config.yaml
encoder_arch: "vit"
image_size: 64
horizontal_flip: true
encoder_qk_norm: true
encoder_positions: "sincos"
decoder_norm: "batchnorm"
decoder_upsampling: "pixel_shuffle"
init: "lecun_normal"
momentum: 0.9
orthogonalizer: "polar_express"
grad_clip: 0.5
steps: 4300
lr_schedule: "cosine_restarts"
warmup_steps: 120
Rows from block 2 of the encoder of a small segmentation model, named by matrix and row number. Rows with one number belong to one neuron. Each number is 200 + 40 x the weight over its row's rms, rounded and kept within 0 to 999. All counts start at 0.
After each neuron's rows are labels from the 100 images, of 14976, where the neuron reaches its largest size: "colour at peak" is the nearest of a few named colours to the mean colour under the peak; "responds to" is what is common among them. Only what is clearly more common there than usual is listed. The data: rendered dice on a table. In brackets: how many of the 100.
# gate: MLP gate (encoder.blocks.2.mlp.gate.weight, 336x128), inputs 43-85
# fc1: MLP up (encoder.blocks.2.mlp.fc1.weight, 336x128), inputs 43-85
# fc2: MLP down (encoder.blocks.2.mlp.fc2.weight, 128x336, transposed), outputs 43-85

gate.335,204,154,215,207,87,186,96,276,226,205,234,188,219,272,197,237,185,185,223,269,190,214,252,231,212,136,172,194,238,205,233,296,169,185,160,200,200,240,159,131,274,147,200
fc1.335,180,297,235,164,165,197,226,180,187,261,193,182,151,149,232,203,186,313,238,143,250,219,155,186,169,238,144,197,163,195,206,184,162,176,185,211,236,149,213,158,277,192,248
fc2.335,151,212,231,205,144,205,167,259,232,239,210,197,185,287,200,162,239,199,273,214,208,236,268,225,205,225,113,129,240,203,186,251,231,127,242,190,168,183,218,149,179,208,246
colour at peak: black (50)
responds to: yellow die (37)

gate.20,202,185,246,195,176,234,280,186,211,209,170,234,162,196,214,141,169,204,182,116,222,148,159,203,125,206,194,203,196,185,181,219,156,237,110,221,234,187,169,176,196,101,190
fc1.20,181,187,189,244,198,190,132,170,175,229,179,127,225,179,170,206,200,261,241,174,122,228,168,199,189,188,269,136,253,198,195,181,250,176,195,182,211,254,148,209,134,220,192
fc2.20,248,212,193,135,188,275,176,202,257,203,165,260,191,196,228,238,274,209,240,170,152,178,288,211,181,205,209,193,127,236,184,184,125,190,204,100,165,168,182,160,194,162,207
colour at peak: black (46)
responds to: dice: three (61)

gate.185,153,210,204,228,164,224,167,243,156,150,166,209,205,239,184,172,149,195,218,269,180,164,177,191,230,207,247,230,199,195,249,167,168,239,224,308,170,273,219,230,235,260,133
fc1.185,222,201,193,236,234,144,178,199,137,191,183,225,253,213,191,216,160,124,226,207,197,143,181,181,202,245,221,262,221,195,201,221,199,212,197,221,154,254,227,268,246,152,227
fc2.185,166,180,199,241,261,197,62,163,210,208,219,231,204,217,121,205,215,232,180,239,200,223,196,210,175,261,240,201,204,187,239,199,214,141,134,244,173,208,169,217,172,165,114
colour at peak: black (53)
responds to: white die (49)

gate.279,232,159,179,220,145,180,217,244,273,293,207,274,236,252,136,235,245,184,150,217,211,147,287,177,178,250,242,107,226,229,176,190,192,261,170,184,171,230,220,203,199,263,187
fc1.279,196,214,185,207,224,217,204,216,234,180,147,152,174,223,243,168,201,228,215,149,201,212,140,137,217,180,220,174,173,190,200,198,260,211,290,185,214,246,195,190,250,201,167
fc2.279,184,167,218,159,179,154,226,125,200,200,201,242,164,227,226,275,43,258,225,138,228,170,236,179,233,194,168,173,228,191,195,198,183,188,181,112,214,209,235,202,243,202,186
colour at peak: grey (50)
responds to: dice: three (60)

gate.45,229,156,199,142,231,167,191,241,210,179,248,189,171,155,160,198,252,204,149,89,278,245,168,195,126,176,168,167,265,205,265,208,186,200,214,214,187,199,256,260,238,207,207
fc1.45,223,164,200,168,163,190,217,187,179,175,257,223,168,162,168,211,158,225,177,248,206,243,130,166,183,246,117,285,174,205,216,182,264,175,204,160,158,232,178,127,165,154,142
fc2.45,155,177,230,214,160,223,225,156,211,212,171,185,162,138,190,189,170,189,207,189,183,185,203,198,198,112,187,183,240,183,251,151,116,215,126,220,190,142,184,169,135,161,185
colour at peak: green (30)
responds to: six on top (81)

gate.91,171,203,210,235,217,316,193,139,220,147,173,180,121,233,202,222,135,133,141,233,186,198,190,203,169,201,198,230,244,229,110,254,230,255,203,244,200,128,224,185,209,237,192
fc1.91,190,162,170,157,238,185,150,243,184,235,177,200,249,150,197,237,230,217,212,135,222,221,175,195,270,199,175,160,200,198,272,196,195,168,267,97,197,176,179,121,263,194,253
fc2.91,117,211,196,236,210,211,199,180,231,209,221,211,304,219,212,201,206,286,176,189,178,185,148,258,221,225,166,298,190,197,234,271,201,194,184,189,294,240,86,210,126,202,180
colour at peak: black (37)
responds to: dice: three (61)

gate.93,243,177,258,196,294,211,180,128,201,176,238,206,226,203,162,262,194,162,184,238,166,203,157,188,152,213,275,199,175,207,201,166,258,274,238,185,160,229,257,236,201,161,253
fc1.93,157,169,232,221,200,113,215,193,199,208,202,289,175,222,93,201,140,220,286,251,207,189,233,163,188,181,209,273,159,194,166,226,178,203,197,175,215,203,165,229,196,252,224
fc2.93,214,192,208,217,229,217,185,218,165,292,189,242,211,274,223,216,254,108,172,216,197,141,221,205,193,233,163,83,171,88,197,143,216,153,246,194,151,240,229,194,204,201,256
colour at peak: grey (39)
responds to: dice: three (63)

gate.143,151,200,133,205,183,173,245,199,193,217,218,229,207,200,176,238,256,188,244,208,205,134,152,248,171,196,258,217,226,221,160,255,225,165,176,162,199,253,171,209,137,188,208
fc1.143,188,199,175,201,189,281,194,252,197,224,194,179,216,255,155,187,195,222,276,213,243,207,153,204,257,231,201,179,287,151,197,284,172,145,253,199,172,206,195,203,167,164,158
fc2.143,202,195,207,258,141,222,148,256,187,149,194,199,230,274,202,223,256,263,180,208,189,207,197,233,150,212,174,131,230,206,231,150,235,161,145,159,195,200,195,186,182,211,138
colour at peak: green (28)
responds to: five on top (61)

gate.291,223,213,226,137,225,183,286,159,185,235,206,262,221,132,203,235,263,241,196,213,204,214,155,286,250,222,190,284,183,263,158,204,123,179,156,183,235,171,225,215,180,174,188
fc1.291,185,207,203,239,278,223,208,281,120,155,178,171,237,185,223,240,236,259,231,188,133,176,193,223,199,210,287,186,244,174,205,87,229,233,162,164,216,192,192,170,179,111,245
fc2.291,192,274,218,239,161,183,235,199,220,226,232,165,178,165,223,149,205,240,249,201,230,224,216,202,217,166,165,242,195,146,149,218,240,241,193,211,168,232,200,216,222,238,203
colour at peak: grey (43)
responds to: grey die (35)

gate.71,179,147,120,150,164,180,226,238,198,204,199,192,251,192,212,154,232,242,191,166,200,182,159,208,331,189,148,206,196,193,201,200,192,205,211,175,202,189,184,215,194,215,248
fc1.71,199,287,196,171,250,214,239,197,185,201,218,209,163,213,226,209,218,201,204,197,215,192,214,263,199,167,154,191,199,190,188,200,204,207,199,55,198,229,128,167,205,187,264
fc2.71,186,140,238,222,204,200,97,206,299,171,240,233,288,213,255,173,281,180,203,208,224,228,145,167,196,222,158,191,227,230,203,103,220,182,241,190,196,173,189,282,181,198,191
colour at peak: brown (71)
responds to: black die (54)

gate.315,239,233,201,140,137,195,237,203,249,228,140,167,180,213,97,206,192,271,200,207,165,201,244,204,166,187,187,202,224,222,169,187,189,215,126,178,140,179,223,178,202,191,238
fc1.315,199,196,250,186,223,190,196,246,182,158,163,194,231,184,227,215,164,189,235,272,233,223,183,168,206,184,161,223,202,190,210,245,168,258,186,203,231,215,160,208,187,206,120
fc2.315,210,232,187,181,204,195,253,196,197,180,196,225,164,210,123,112,183,207,226,234,103,206,167,208,129,209,200,205,211,210,188,206,283,211,230,194,160,149,254,160,114,187,269
colour at peak: black (44)
responds to: dice: three (64); white die (38)

gate.146,144,292,273,178,263,212,219,223,155,212,227,203,225,117,102,217,207,197,258,218,234,154,177,184,215,179,139,258,192,225,150,200,215,212,195,242,176,275,213,169,162,264,221
fc1.146,223,144,216,194,240,240,187,215,209,205,196,248,110,246,195,259,218,190,165,203,184,162,221,201,214,218,193,225,184,185,190,197,218,222,159,266,254,191,208,179,185,169,186
fc2.146,158,257,137,193,176,201,169,231,228,202,215,182,195,174,158,215,208,220,204,199,163,227,229,131,183,247,191,245,156,228,159,217,247,224,210,200,296,200,205,217,199,160,186
colour at peak: cyan (32)
responds to: dice: three (61)

gate.245,197,166,298,252,197,199,172,274,199,243,131,225,167,200,266,207,145,191,172,188,248,137,226,180,175,142,149,128,230,171,220,158,162,237,254,197,180,207,189,90,192,192,260
fc1.245,175,217,193,218,203,202,202,192,253,189,201,189,151,223,254,239,162,200,223,211,187,153,129,204,190,182,206,118,227,121,193,199,142,209,140,242,130,160,187,171,203,227,192
fc2.245,190,202,233,213,209,223,154,204,200,285,229,154,206,216,254,177,171,293,184,188,174,262,141,153,209,215,268,288,203,87,177,141,244,172,171,220,248,190,224,196,203,279,191
colour at peak: grey (40)
responds to: dice: three (69)

gate.271,184,269,213,140,186,156,147,193,245,147,177,263,146,207,170,224,184,225,269,223,180,143,205,191,177,146,126,141,175,186,156,182,236,226,222,147,199,158,194,194,290,219,188
fc1.271,256,141,176,213,164,161,192,259,177,185,193,220,131,147,118,153,233,198,257,248,208,213,145,205,262,198,264,236,199,182,110,242,222,215,240,227,280,218,191,244,172,216,175
fc2.271,172,203,168,188,269,236,194,175,170,219,186,277,194,248,267,201,220,187,188,159,171,67,127,196,176,199,171,195,192,211,272,199,201,218,215,120,173,207,125,180,275,222,213
colour at peak: green (35)
responds to: dice: three (62)

gate.160,228,146,145,199,145,231,191,208,208,161,237,197,196,166,193,176,189,199,258,194,125,201,183,183,259,188,259,163,158,247,232,231,194,181,211,206,161,205,198,237,218,265,231
fc1.160,188,224,230,216,191,211,208,174,231,251,226,249,200,187,172,224,200,211,220,110,257,196,212,162,214,192,136,218,212,152,232,218,230,232,135,189,243,215,167,167,218,224,142
fc2.160,176,193,173,140,243,195,271,202,227,197,207,225,213,159,233,214,245,179,67,179,169,181,194,201,242,153,190,170,128,217,195,158,232,81,239,193,197,182,204,175,163,177,183
colour at peak: grey (44)
responds to: one on top (72)

gate.277,212,219,195,263,167,124,179,225,107,165,190,210,198,220,202,209,156,180,272,203,258,209,216,191,269,194,223,173,141,121,157,176,211,160,183,202,228,232,221,152,271,264,135
fc1.277,173,208,244,185,280,202,237,213,177,194,173,256,232,208,228,166,274,213,248,205,211,206,248,208,193,227,192,171,179,197,228,210,140,196,201,213,200,194,198,148,197,174,214
fc2.277,195,175,177,116,140,201,143,222,149,216,193,211,199,194,197,221,184,207,235,219,173,182,190,204,251,166,205,180,185,220,201,201,286,231,205,235,199,189,200,185,217,255,166
colour at peak: green (30)
responds to: yellow die (34)

gate.303,220,219,258,191,202,193,197,178,189,187,148,244,126,234,271,189,207,159,168,230,159,227,203,235,157,156,230,180,253,209,235,193,228,172,215,244,213,231,126,202,180,171,136
fc1.303,207,204,202,223,186,199,149,205,218,177,213,208,182,174,153,258,200,188,230,183,182,225,189,257,225,200,270,270,193,204,206,168,200,178,190,207,219,195,119,157,287,188,212
fc2.303,236,177,170,82,219,173,209,156,214,209,154,190,226,188,265,186,185,189,320,184,211,222,171,235,209,106,175,198,221,218,170,200,211,144,213,127,222,233,188,165,168,190,180
colour at peak: black (37)
responds to: dice: three (60)